{
  "model": "multi-label audio tagger",
  "dataset": "single English command words and digits, spoken by a formant synthesiser in many voices",
  "train_examples": 78125,
  "time_shift_ms": 100,
  "n_mels": 64,
  "hop_length": 160,
  "input": "log_mel",
  "spec_augment": true,
  "win_length": 400,
  "arch": "conformer",
  "norm": "layernorm",
  "activation": "relu",
  "mlp_ratio": 3,
  "head_dim": 48,
  "fused_qkv": true,
  "qk_norm": true,
  "dropout": 0.05,
  "inner_norm": false,
  "subsampling": 2,
  "layers": 6,
  "width": 512,
  "positions": "sincos",
  "kernel_size": 9,
  "num_labels": 51,
  "init": "torch_default",
  "residual_init": "scaled_by_depth",
  "optimizer": "soap",
  "beta2": 0.99,
  "lr": 0.00094,
  "beta1": 0.95,
  "shampoo_beta": 0.99,
  "eps": 1e-08,
  "precondition_frequency": 10,
  "max_precond_dim": 512,
  "one_sided": false,
  "adamw_lr_other_params": 0.0012,
  "grad_clip": 1.0,
  "adaptive_grad_clip": 0.1,
  "steps": 10000,
  "batch_size": 128,
  "epochs": 16.4,
  "lr_schedule": "wsd",
  "decay_fraction": 0.2,
  "final_lr_fraction": 0.05,
  "warmup_steps": 1000,
  "weight_decay": 0.2,
  "adamw_weight_decay_other_params": 0
}
Rows from block 3 of a small multi-label audio tagger, named by matrix and row number. Rows with one number belong to one neuron. Each number is 50 + 12 x the weight over its row's rms, rounded and kept within 0 to 99. All counts start at 0.
After each neuron's rows are labels from the 100 clips, of 14976, where the neuron reaches its highest value: "top examples" is what is common among them; "loudest band" is the band of the loudest frequency at the time of the peak. Only what is clearly more common there than usual is listed. The data: single English command words and digits, spoken by a formant synthesiser in many voices. In brackets: how many of the 100.
# fc1: second MLP up (model.blocks.3.mlp.fc1.weight, 1536x512), inputs 228-284
# fc2: second MLP down (model.blocks.3.mlp.fc2.weight, 512x1536, transposed), outputs 228-284

fc1.756:74 42 66 33 59 35 40 54 38 42 72 57 52 55 37 65 80 67 35 46 44 41 45 37 48 45 65 58 58 42 56 50 54 50 45 58 44 50 44 51 31 53 49 42 43 44 53 53 59 34 55 52 43 54 56 65 63
fc2.756:47 51 44 42 67 44 51 24 43 60 45 45 70 31 47 49 52 38 57 51 47 55 52 49 40 48 51 60 49 44 48 32 40 54 53 57 39 65 39 41 52 50 50 55 45 31 56 45 60 56 29 52 72 47 50 70 57
top examples: /æ/ (55); /k/ (55); whispered (35); /b/ (29)
loudest band: 500 to 1000 Hz (45); 1000 to 2000 Hz (36)

fc1.70:65 44 65 58 43 61 54 43 40 58 50 54 73 50 38 49 44 57 50 47 52 67 62 62 69 53 68 40 59 65 58 55 43 32 57 51 44 87 52 39 64 39 46 44 46 59 29 45 63 55 64 33 55 47 45 48 60
fc2.70:58 71 71 37 54 66 18 60 55 44 24 46 55 55 71 43 30 65 60 54 50 58 38 54 42 72 34 53 51 57 52 53 66 49 49 57 63 59 44 44 53 44 57 44 55 37 59 46 40 46 29 56 33 47 40 52 47
top examples: /ɝ/ (83); /w/ (72); /d/ (69); /ɔ/ (68)
loudest band: 250 to 500 Hz (66)

fc1.363:59 47 48 63 62 56 47 53 64 57 66 49 51 54 51 47 46 29 54 52 40 46 35 67 40 43 56 44 52 20 37 41 39 37 67 71 41 59 42 45 52 39 47 19 41 42 56 42 58 61 74 48 51 45 60 68 55
fc2.363:38 42 44 56 25 43 53 38 51 53 46 36 47 61 65 47 58 63 27 42 46 57 58 52 52 46 43 44 53 49 62 52 40 48 82 57 32 39 38 72 56 64 46 37 45 41 48 38 43 43 52 43 53 65 60 69 62
top examples: /æ/ (38); /ŋ/ (35); /θ/ (35); word: thanks (35)
loudest band: 250 to 500 Hz (39)

fc1.28:58 57 43 45 77 60 50 51 63 43 59 55 65 61 60 53 80 62 66 37 31 33 58 80 75 54 59 39 50 42 62 59 40 52 40 46 57 51 39 47 47 58 47 69 69 28 36 48 72 47 39 41 54 48 46 54 43
fc2.28:38 39 51 28 60 38 52 45 60 73 55 42 58 59 70 54 68 62 34 53 34 39 49 60 75 58 30 65 58 22 52 42 41 54 65 74 79 55 63 41 33 46 54 44 45 38 57 57 33 59 42 59 44 34 39 60 20
top examples: /ə/ (92); /oʊ/ (92); /h/ (79); /l/ (79)
loudest band: 1000 to 2000 Hz (45)

fc1.668:46 53 62 60 50 52 54 64 42 56 61 30 40 49 42 68 40 47 42 51 25 35 38 51 52 61 75 64 50 26 58 61 60 50 58 34 18 67 60 28 55 35 51 55 54 48 47 62 72 39 37 61 55 49 51 54 48
fc2.668:65 69 62 52 48 66 32 32 41 41 38 56 44 53 62 37 42 52 50 58 56 55 53 65 60 49 50 49 49 46 64 41 61 45 61 44 46 49 65 45 68 44 44 62 67 55 62 36 47 53 38 63 66 27 57 61 53
top examples: /ɝ/ (100); /l/ (71); word: learn (45); word: forward (29)
loudest band: 250 to 500 Hz (55)

fc1.356:59 50 45 50 68 43 33 55 54 33 42 39 72 53 39 66 53 41 52 55 63 44 72 40 50 37 53 33 58 34 55 29 50 62 40 34 32 61 58 29 60 44 47 66 30 37 20 23 58 56 70 47 57 59 46 60 57
fc2.356:53 39 25 62 49 24 59 41 54 51 42 36 35 61 50 27 59 31 55 49 38 70 51 40 35 41 34 75 39 36 56 67 25 44 56 51 39 30 41 49 74 65 48 42 57 61 51 35 36 56 45 72 59 43 58 66 59
top examples: clipping (100); /oʊ/ (41); /p/ (38); /z/ (26)
loudest band: 500 to 1000 Hz (63)

fc1.692:50 52 54 47 68 60 43 68 47 30 50 51 49 62 47 52 57 65 44 38 46 46 46 46 55 45 65 57 52 47 64 68 58 54 40 34 67 58 51 40 41 55 54 62 64 54 61 48 52 48 63 58 33 75 47 42 56
fc2.692:23 57 46 23 62 51 64 68 43 60 28 62 34 51 57 71 50 43 54 53 59 78 55 29 49 60 49 56 54 50 47 65 50 61 72 46 55 44 49 47 42 43 62 47 50 49 42 55 64 43 51 64 48 49 53 70 48
top examples: /oʊ/ (82); /ə/ (80); word: open (42); word: hello (37)
loudest band: 1000 to 2000 Hz (30)

fc1.452:67 37 49 31 63 64 39 51 48 55 69 24 57 55 50 31 53 57 63 65 42 51 66 53 54 37 64 61 64 11 63 43 57 50 73 66 52 48 26 35 49 26 63 33 28 59 78 55 63 50 57 67 50 62 57 40 25
fc2.452:48 68 47 44 45 36 35 39 52 43 42 51 46 31 59 62 40 38 50 36 48 32 44 51 64 50 57 52 75 65 55 34 60 51 67 41 50 43 39 56 49 52 48 41 36 58 39 37 32 55 40 65 46 50 49 51 51
top examples: /l/ (73); /oʊ/ (69); /h/ (68); /ə/ (67)
loudest band: 1000 to 2000 Hz (46)

fc1.624:47 53 31 25 69 45 54 43 39 32 41 24 69 47 46 43 56 67 43 52 41 44 76 55 51 59 48 45 54 63 33 44 46 65 48 41 27 59 53 50 52 47 31 56 32 45 43 40 64 82 40 61 44 35 57 48 58
fc2.624:28 14 28 57 54 42 54 53 72 56 54 61 65 42 45 47 52 51 54 29 58 73 35 56 49 52 26 46 35 50 53 56 35 53 58 49 52 52 47 55 61 48 55 30 46 69 50 44 55 15 61 45 51 60 65 59 33
top examples: clipping (99); reverberation (71); /z/ (34); /ɔ/ (27)
loudest band: 500 to 1000 Hz (61)

fc1.462:86 54 45 50 35 68 23 54 59 51 53 37 48 56 46 37 46 45 49 48 44 42 57 62 40 40 26 51 55 49 40 58 42 55 60 58 61 52 34 64 55 47 51 49 61 64 52 54 47 72 55 28 45 53 43 48 36
fc2.462:46 57 50 74 28 50 56 53 57 59 46 57 45 32 58 45 39 68 30 68 57 53 61 38 57 73 24 66 38 42 46 45 43 35 58 26 59 47 47 43 47 69 58 56 59 62 45 44 67 47 53 56 65 52 52 38 49
top examples: /l/ (68); /ɝ/ (62); clipping (46); /oʊ/ (43)
loudest band: 500 to 1000 Hz (46)

fc1.530:55 41 59 60 64 46 47 75 62 53 55 48 60 70 57 61 48 43 72 51 54 49 67 73 51 33 52 59 43 42 55 28 35 65 51 59 70 61 54 49 62 36 55 70 56 63 52 26 60 63 78 52 64 65 52 59 37
fc2.530:48 33 51 50 75 34 39 34 53 53 33 52 40 61 49 39 44 63 54 53 57 67 18 52 39 47 36 42 46 59 66 36 47 26 45 40 54 46 49 52 53 66 49 63 31 47 55 32 46 48 59 63 64 34 54 58 36
top examples: /ɝ/ (100); /w/ (46); word: forward (46); word: lower (34)
loudest band: 500 to 1000 Hz (52)

fc1.470:54 70 65 64 39 51 31 35 67 46 53 62 63 51 60 60 56 56 56 55 54 43 69 51 56 53 60 43 75 47 45 31 45 60 58 28 50 47 45 53 59 55 58 43 48 46 33 38 42 70 70 34 46 47 57 44 50
fc2.470:67 64 52 59 51 44 41 69 51 64 37 38 51 40 50 57 50 57 34 69 49 49 40 51 51 40 45 71 64 29 45 38 56 32 41 44 50 62 58 52 26 54 53 42 55 54 49 26 45 53 63 52 50 38 43 54 45
top examples: /oʊ/ (51); clipping (46); /f/ (39); /ɔ/ (36)
loudest band: 250 to 500 Hz (51)

fc1.666:53 48 60 49 42 58 54 56 71 39 51 51 57 48 52 36 40 59 34 51 60 40 51 46 61 71 63 47 55 48 51 27 40 66 64 52 47 52 71 36 57 75 35 54 58 52 46 52 69 69 47 39 43 51 30 32 27
fc2.666:41 52 47 69 48 38 31 48 54 51 42 32 67 46 69 55 52 74 46 56 50 38 27 55 73 44 56 66 55 41 50 51 43 38 51 42 73 40 62 51 38 46 69 42 56 28 90 35 59 34 47 47 42 45 18 36 35
top examples: /oʊ/ (77); /p/ (60); /n/ (59); /ə/ (58)
loudest band: 500 to 1000 Hz (35)

fc1.283:50 38 56 38 60 60 36 70 53 37 44 41 67 52 49 38 53 41 50 35 34 28 47 44 48 58 64 52 48 25 64 41 46 69 40 45 38 50 45 63 46 66 34 54 45 27 41 44 61 45 51 43 41 40 50 67 60
fc2.283:47 41 51 59 51 35 53 59 47 40 46 49 57 50 43 49 64 64 31 39 57 51 61 44 67 46 35 41 48 75 73 60 61 61 61 28 45 38 20 56 63 57 42 41 63 60 46 40 24 38 41 59 39 60 65 75 42
top examples: clipping (100); /ɑ/ (52)
loudest band: 500 to 1000 Hz (82)

fc1.236:58 47 56 41 54 48 60 68 61 44 42 57 46 72 39 60 45 68 41 62 40 29 50 58 62 48 63 59 26 62 70 39 52 32 51 42 49 73 39 35 57 74 46 54 54 52 46 46 66 58 50 32 67 50 29 34 53
fc2.236:55 22 26 58 64 51 47 68 56 62 36 54 30 53 37 49 52 57 44 54 59 59 59 68 64 50 38 73 61 55 48 51 46 35 55 43 48 36 47 46 43 47 67 48 55 54 61 44 42 67 56 50 56 47 37 51 40
top examples: /ɝ/ (72); /l/ (70); /oʊ/ (68); word: lower (63)
loudest band: 500 to 1000 Hz (45); 250 to 500 Hz (39)

fc1.766:62 51 58 34 47 51 49 44 66 45 63 46 33 44 70 41 61 69 43 62 62 51 48 42 83 40 92 43 55 74 59 70 60 52 45 53 48 51 47 65 45 74 57 56 55 53 48 46 20 47 32 30 63 55 52 49 20
fc2.766:45 44 83 33 31 64 65 35 43 57 63 41 34 27 38 56 35 39 53 56 50 35 61 40 60 57 52 33 55 33 23 49 51 37 38 54 44 49 60 51 60 55 35 66 48 47 56 56 19 36 60 46 54 51 53 48 36
top examples: /ə/ (64); muffled (low-pass) (64); /oʊ/ (61); /h/ (44)
loudest band: 500 to 1000 Hz (44)

fc1.505:65 48 49 47 21 44 45 44 63 52 46 29 36 58 54 93 50 41 47 53 60 57 57 42 65 62 65 63 44 52 51 34 45 58 36 50 69 63 51 40 13 56 44 53 44 54 30 51 66 61 67 34 44 42 63 40 70
fc2.505:55 62 52 53 55 46 40 48 45 59 55 49 49 70 62 54 55 57 30 45 43 49 42 56 49 51 47 85 63 42 49 62 50 35 39 43 58 58 62 61 60 55 36 49 44 53 40 27 53 61 72 47 71 72 35 63 60
top examples: /ɝ/ (69); clipping (66); /d/ (63); /aʊ/ (46)
loudest band: 250 to 500 Hz (70)

fc1.599:42 70 40 56 28 33 55 39 33 40 39 49 53 50 60 25 54 41 54 58 44 34 69 49 44 69 34 49 38 54 47 47 49 57 39 54 88 55 55 40 45 44 21 47 50 62 36 67 44 49 44 45 47 39 31 41 32
fc2.599:43 55 55 59 62 54 45 55 49 51 51 48 54 68 55 51 44 50 37 46 74 33 62 50 48 50 42 74 63 67 46 38 35 46 43 68 60 66 73 62 48 73 34 39 33 62 38 44 56 58 41 37 48 56 43 33 52
top examples: /ɹ/ (83); /ɪ/ (51); /i/ (46); word: repeat (44)
loudest band: 250 to 500 Hz (38)

fc1.221:52 33 63 31 22 66 50 41 56 40 28 55 56 60 33 46 46 38 61 51 34 50 53 49 70 57 46 43 44 74 56 62 39 62 52 49 57 28 63 36 45 44 52 44 40 56 43 30 44 42 50 79 52 36 50 39 50
fc2.221:53 66 60 31 61 54 48 58 40 50 16 48 56 54 44 66 44 47 71 63 47 63 19 55 47 55 33 65 40 39 59 52 60 33 42 52 47 41 57 58 41 49 55 28 38 44 47 58 48 58 57 43 40 41 40 62 60
top examples: /l/ (68); reverberation (61); /ɝ/ (39); clipping (26)
loudest band: 250 to 500 Hz (57)

fc1.101:58 78 72 44 58 50 64 49 39 42 58 64 44 60 31 39 57 30 45 54 51 67 66 38 37 53 33 28 39 23 63 37 50 46 30 51 50 61 40 43 38 56 37 71 59 53 57 55 46 46 50 49 56 49 41 69 68
fc2.101:43 74 77 52 52 58 62 60 43 35 22 52 56 68 49 53 40 55 42 50 64 57 35 50 49 46 32 34 46 45 69 34 60 55 43 26 46 46 28 40 56 47 67 59 40 38 42 66 44 52 17 60 34 43 44 42 50
top examples: /oʊ/ (38); /ɑ/ (35); clipping (32); /f/ (29)
loudest band: 250 to 500 Hz (55)

fc1.202:57 64 33 45 59 67 49 59 49 45 43 40 40 64 58 36 64 48 58 44 34 36 49 74 49 64 54 49 52 55 56 57 42 60 25 55 58 64 43 46 35 56 45 49 54 34 33 44 51 47 38 27 48 51 67 45 37
fc2.202:41 66 49 28 66 58 62 44 55 68 74 37 41 80 71 37 71 78 53 48 12 45 58 52 55 73 38 65 42 34 51 47 34 54 61 69 76 67 46 42 35 66 36 41 50 37 57 63 50 55 42 39 44 51 23 64 39
top examples: /ə/ (97); /oʊ/ (97); /h/ (89); /l/ (89)
loudest band: 500 to 1000 Hz (41); 1000 to 2000 Hz (39)

fc1.90:70 53 40 45 50 57 37 53 44 29 43 60 73 53 49 45 61 52 34 48 72 53 46 64 71 46 29 60 41 64 29 63 58 67 37 35 24 45 65 50 72 66 35 46 19 40 27 50 45 54 36 53 53 42 32 43 56
fc2.90:75 64 45 53 34 73 56 22 56 51 59 58 66 41 31 45 55 67 47 56 38 40 53 55 48 64 43 64 82 51 35 57 52 56 47 66 38 60 45 24 44 45 63 39 40 33 51 64 60 52 57 50 34 67 56 62 71
top examples: /ɹ/ (77); /ə/ (62); word: alarm (39); word: zero (38)
loudest band: 250 to 500 Hz (62)

fc1.513:52 74 29 40 76 85 49 75 47 53 41 31 54 62 55 42 54 54 69 31 24 38 65 67 44 53 51 42 42 52 70 31 46 39 55 43 57 46 52 40 44 57 58 58 31 34 48 37 36 43 48 38 50 68 50 47 61
fc2.513:35 62 42 37 72 45 70 33 65 54 53 37 36 64 74 52 77 54 52 50 36 38 46 49 52 56 45 57 63 37 62 57 39 69 72 62 65 41 44 48 36 51 67 41 50 42 39 53 36 47 43 62 65 35 24 45 47
top examples: /ə/ (94); /oʊ/ (94); /h/ (73); word: hello (67)
loudest band: 500 to 1000 Hz (41); 1000 to 2000 Hz (38)

fc1.280:71 64 39 51 46 68 40 36 39 57 53 52 42 49 55 59 49 55 52 29 60 32 45 53 65 59 41 59 37 61 43 71 55 66 31 48 51 64 61 57 41 72 73 36 71 38 36 55 36 53 67 33 40 54 60 54 67
fc2.280:42 57 62 63 64 38 62 39 52 50 58 59 49 61 53 57 61 26 45 42 62 41 52 45 57 76 37 44 47 77 72 44 50 56 53 61 52 40 58 56 40 67 48 69 30 54 48 51 37 43 46 40 41 52 51 61 38
top examples: /oʊ/ (65); rumble (30); word: no (28)
loudest band: 500 to 1000 Hz (61)

fc1.702:37 61 37 49 34 38 30 43 57 53 46 45 72 52 50 54 45 58 60 53 31 53 50 52 43 35 50 60 25 29 69 59 43 46 56 67 44 49 46 51 70 25 57 33 54 46 47 47 38 68 52 66 44 42 42 62 54
fc2.702:55 30 44 50 53 50 54 35 54 60 50 51 43 49 64 66 56 46 36 63 43 50 53 46 63 59 46 60 54 63 59 49 53 27 46 50 47 69 48 39 64 50 47 43 51 52 46 26 68 51 65 43 53 54 47 61 45
top examples: /l/ (100); /h/ (84); /ɛ/ (80); /p/ (80)
loudest band: 2000 to 4000 Hz (51); 1000 to 2000 Hz (40)

fc1.629:71 66 44 54 41 59 36 67 46 51 44 53 58 46 54 58 38 78 46 57 36 54 42 55 31 51 72 32 69 42 82 58 44 71 56 74 62 47 60 54 32 51 33 24 55 24 62 47 19 70 30 63 66 46 54 41 67
fc2.629:44 15 42 48 49 56 64 40 55 59 50 51 53 45 56 57 44 66 52 47 48 48 49 76 70 68 56 41 55 46 40 60 39 33 68 68 60 43 44 46 39 23 43 72 60 47 36 37 44 43 46 45 33 58 62 51 54
top examples: /l/ (92); /h/ (74); /ɛ/ (71); /p/ (68)
loudest band: 2000 to 4000 Hz (59)

fc1.109:58 40 87 41 29 56 54 50 64 55 63 35 64 50 53 58 54 48 43 67 46 60 57 55 52 46 63 34 42 49 80 53 51 33 50 61 61 51 60 50 64 47 58 50 44 36 44 42 31 44 35 51 40 68 44 48 45
fc2.109:49 57 64 34 46 55 47 59 52 38 28 60 49 59 51 59 49 58 57 59 21 59 34 68 46 54 31 58 54 68 57 60 60 57 67 50 44 48 42 27 69 35 57 54 35 50 65 51 53 49 25 51 20 33 55 47 63
top examples: /l/ (82); white noise (69); /oʊ/ (47); clipping (41)
loudest band: 250 to 500 Hz (58)

fc1.357:46 51 35 42 54 58 47 49 58 64 49 48 39 35 59 65 57 70 52 52 37 46 48 49 54 52 46 58 52 64 62 44 43 53 54 33 46 51 61 36 46 44 49 58 42 61 40 38 37 52 46 49 41 17 54 24 55
fc2.357:40 24 44 67 40 29 32 44 58 39 25 45 51 51 46 32 78 49 54 73 67 78 42 53 80 66 68 18 61 51 46 23 40 32 43 42 44 27 45 54 55 49 61 14 48 61 47 37 66 52 44 48 39 49 35 58 61
top examples: /ɹ/ (81); /t/ (67); word: right (42); /i/ (39)
loudest band: 250 to 500 Hz (42)

fc1.68:39 79 72 91 57 65 39 52 57 56 32 61 64 58 71 54 67 45 61 40 37 81 39 59 39 28 75 32 31 30 42 58 49 59 59 29 27 54 75 55 45 50 71 53 55 54 44 36 48 51 65 39 45 37 38 52 53
fc2.68:51 47 63 47 68 38 34 39 44 54 53 41 49 52 55 65 58 44 61 74 45 60 57 65 53 39 34 05 73 43 60 56 58 55 59 39 55 59 46 30 38 59 64 46 36 54 49 57 35 40 41 37 39 42 63 44 34
top examples: clipping (52); /ɔ/ (47); /ɹ/ (41); /f/ (38)
loudest band: 250 to 500 Hz (62)

fc1.309:36 49 68 42 41 54 71 39 42 66 55 40 49 49 58 46 50 40 52 22 41 45 39 38 29 38 51 77 37 47 73 44 33 42 38 46 59 43 36 45 68 62 67 35 55 65 56 28 42 41 46 67 48 53 35 60 30
fc2.309:59 65 55 50 43 77 44 35 49 44 69 30 65 16 65 44 47 58 91 46 38 59 62 51 66 55 51 36 51 26 46 45 46 60 57 58 29 47 28 52 51 52 47 62 36 23 55 35 50 71 39 51 60 32 60 65 65
top examples: rumble (100); thin (high-pass) (93)
loudest band: 500 to 1000 Hz (60); 1000 to 2000 Hz (28)

fc1.478:59 48 37 45 37 46 49 59 52 51 51 46 29 67 52 74 49 50 36 44 61 48 51 66 57 47 33 35 35 62 50 36 34 46 28 52 85 54 38 36 38 63 45 56 40 58 45 47 62 59 50 44 60 37 32 49 44
fc2.478:70 53 41 57 51 28 69 64 56 54 69 58 46 52 51 40 38 64 43 54 62 53 37 27 49 78 42 41 54 46 67 39 54 28 41 41 60 61 35 52 52 53 34 56 50 58 68 56 61 67 43 50 29 57 40 54 59
top examples: /l/ (86); /ɝ/ (84); /d/ (82); /aʊ/ (81)
loudest band: 250 to 500 Hz (63)

fc1.427:61 57 36 38 40 26 46 44 55 77 45 41 41 43 52 38 57 52 59 65 63 39 62 62 53 56 57 56 43 68 48 56 42 41 40 52 42 46 37 36 42 50 73 29 53 63 43 50 52 55 54 51 50 84 50 51 31
fc2.427:44 30 77 44 35 39 35 70 63 42 58 66 47 82 49 65 70 39 43 61 49 44 53 53 48 39 51 54 48 67 56 49 41 39 48 66 62 30 55 48 41 52 56 50 58 44 44 54 32 49 50 51 55 59 36 65 50
top examples: clipping (61); /oʊ/ (42); /z/ (31)
loudest band: 250 to 500 Hz (43)

fc1.353:58 30 40 38 60 48 50 58 45 57 54 49 15 56 72 45 68 53 41 41 47 42 77 55 67 34 67 20 48 56 47 53 48 65 56 35 54 69 41 52 52 36 70 43 65 52 42 37 71 51 47 25 54 48 54 16 40
fc2.353:41 27 59 55 41 68 17 47 42 62 73 51 48 39 29 54 36 43 68 62 49 56 55 58 49 31 69 56 58 35 57 44 49 62 66 71 48 25 59 47 56 52 51 35 38 31 48 52 30 33 36 19 55 43 62 34 56
top examples: /ɹ/ (83); /i/ (79); word: three (40); word: repeat (39)
loudest band: 250 to 500 Hz (39)

fc1.569:51 64 25 45 78 77 46 67 44 58 52 44 48 51 67 51 56 49 44 50 35 27 60 65 47 68 32 51 41 50 60 55 52 57 40 55 64 64 40 35 24 51 48 39 68 28 39 50 41 53 47 25 38 37 57 47 44
fc2.569:41 69 50 31 64 64 56 54 42 64 70 31 23 83 68 32 78 57 57 59 29 36 56 49 36 67 41 53 48 46 44 50 33 65 61 70 53 59 43 59 47 56 40 60 51 40 55 60 55 58 40 52 38 44 36 61 31
top examples: /ə/ (93); /oʊ/ (93); /h/ (89); /l/ (89)
loudest band: 1000 to 2000 Hz (45)

fc1.299:48 71 43 49 58 56 36 46 57 42 50 52 42 47 47 58 51 50 35 45 45 31 58 45 32 52 56 32 57 49 55 65 45 65 17 39 40 39 46 54 66 48 48 71 52 44 51 37 38 54 47 44 60 56 68 53 62
fc2.299:49 59 36 43 53 52 70 51 38 51 51 54 65 47 45 46 62 51 50 47 45 55 58 55 51 51 47 38 35 53 52 58 41 53 50 34 16 55 37 49 47 68 56 44 49 71 43 52 68 46 51 57 45 24 58 62 61
top examples: clipping (80); /d/ (30); white noise (30); /aʊ/ (25)
loudest band: 500 to 1000 Hz (77)

fc1.399:72 56 50 65 61 35 63 41 48 54 60 28 45 66 52 36 41 65 35 49 61 32 41 57 60 72 33 43 27 48 57 54 38 46 54 42 42 41 38 73 43 61 56 60 63 41 47 44 52 28 49 64 44 40 54 33 50
fc2.399:55 41 52 44 48 35 40 21 68 45 62 46 65 25 54 60 65 53 62 46 56 74 49 41 53 46 37 51 58 65 30 52 60 48 34 50 42 42 52 38 55 52 49 56 69 37 54 54 49 42 48 47 69 55 47 51 58
top examples: /oʊ/ (52); /ə/ (44); mains hum (39); /h/ (26)
loudest band: 1000 to 2000 Hz (33)

fc1.724:45 63 37 61 58 47 34 61 61 57 41 49 55 63 73 44 60 63 57 39 36 56 47 50 40 39 59 43 34 40 71 42 60 59 47 52 45 51 57 58 35 26 60 54 68 39 53 59 55 64 50 34 54 67 37 39 33
fc2.724:34 47 47 38 46 43 49 34 44 45 52 45 51 51 69 52 95 59 49 55 42 61 51 38 61 62 31 56 64 28 49 54 71 59 62 76 63 55 36 22 23 66 44 48 34 55 38 61 78 37 32 57 46 51 39 58 44
top examples: /ə/ (98); /oʊ/ (98); /h/ (65); word: hello (63)
loudest band: 1000 to 2000 Hz (50)

fc1.722:71 61 67 65 44 51 48 54 14 51 42 53 50 68 46 60 62 37 69 33 51 68 29 52 60 53 73 27 52 49 55 52 78 58 55 33 50 37 55 56 15 48 59 53 29 53 35 40 52 45 57 60 60 46 30 57 60
fc2.722:43 40 60 40 67 42 63 47 47 60 68 51 56 49 85 62 60 64 58 58 55 50 45 30 54 55 28 23 66 58 53 65 64 50 51 48 46 64 61 51 54 75 57 60 54 60 54 56 67 48 45 52 48 31 71 48 47
top examples: /oʊ/ (82); /z/ (30); /ɪ/ (30); word: zero (30)
loudest band: 250 to 500 Hz (67)

fc1.200:48 53 47 64 59 46 60 63 29 55 42 58 58 52 64 30 47 62 45 44 46 40 65 51 48 36 51 53 65 59 37 38 54 56 46 55 36 57 35 47 52 49 56 61 65 55 45 30 56 51 66 46 38 44 43 60 60
fc2.200:39 33 51 56 51 67 46 48 56 61 41 40 65 40 61 56 57 29 56 54 54 54 45 38 47 35 35 41 43 36 49 56 55 34 48 37 52 58 49 43 53 54 39 34 28 51 41 53 59 48 60 59 47 47 40 65 33
top examples: clipping (99); reverberation (73); /oʊ/ (37); /ɑ/ (32)
loudest band: 500 to 1000 Hz (35)

fc1.416:53 49 73 41 55 47 60 47 65 39 61 40 52 55 54 47 66 62 44 22 55 48 80 46 62 59 53 59 62 42 68 48 60 28 72 60 60 56 34 54 29 55 25 40 55 63 23 53 41 49 42 58 57 67 23 64 61
fc2.416:33 61 55 40 57 62 71 69 60 37 43 45 41 23 58 48 37 43 34 45 43 70 46 48 53 55 42 48 45 30 57 33 67 58 43 42 54 40 45 21 52 56 59 51 43 35 79 35 77 58 54 63 63 50 63 52 62
top examples: /ɝ/ (40); /d/ (37); /aɪ/ (36); word: timer (26)
loudest band: 250 to 500 Hz (41)

fc1.528:58 64 59 51 36 35 53 60 29 09 38 60 86 62 57 25 60 53 44 44 29 53 53 46 58 52 62 50 43 59 52 54 61 41 37 52 46 44 50 60 54 57 44 50 51 59 34 47 69 51 45 60 31 56 62 29 58
fc2.528:67 62 53 48 44 67 49 33 47 67 68 50 54 54 48 49 60 48 30 55 44 39 44 38 63 68 43 59 58 44 55 68 52 34 37 48 49 67 41 33 31 54 29 41 46 46 53 71 63 47 40 41 33 59 61 58 57
top examples: /ə/ (100); /l/ (100); /m/ (77); /ɑ/ (77)
loudest band: 250 to 500 Hz (48)

fc1.582:51 43 59 58 58 44 53 52 75 38 56 63 61 62 59 33 81 77 29 57 47 54 73 67 55 42 47 56 42 50 40 40 37 34 51 47 44 54 51 44 53 45 27 55 49 61 50 58 21 55 55 53 62 43 47 76 57
fc2.582:30 42 47 64 42 39 66 63 75 63 53 60 59 51 48 75 50 40 48 67 50 79 34 49 61 40 61 40 51 38 43 49 49 48 51 47 72 42 50 22 52 57 62 45 76 58 50 56 66 64 35 54 49 32 56 36 16
top examples: /ɹ/ (70); /ɑ/ (50); /ə/ (43); /m/ (41)
loudest band: 250 to 500 Hz (44)

fc1.211:70 56 60 40 51 55 44 55 38 46 40 51 63 44 48 44 40 57 53 62 26 55 45 60 56 36 06 72 61 33 46 31 28 46 71 48 45 30 59 60 28 42 68 42 83 46 43 55 32 43 62 50 41 66 64 71 43
fc2.211:52 55 59 59 66 65 39 50 64 56 34 62 61 52 64 41 56 62 43 41 46 39 68 36 62 39 64 52 42 53 58 55 40 65 50 56 46 39 54 59 39 55 43 56 37 45 48 35 47 47 35 43 49 48 52 66 60
top examples: pink noise (100); thin (high-pass) (93)
loudest band: 1000 to 2000 Hz (46)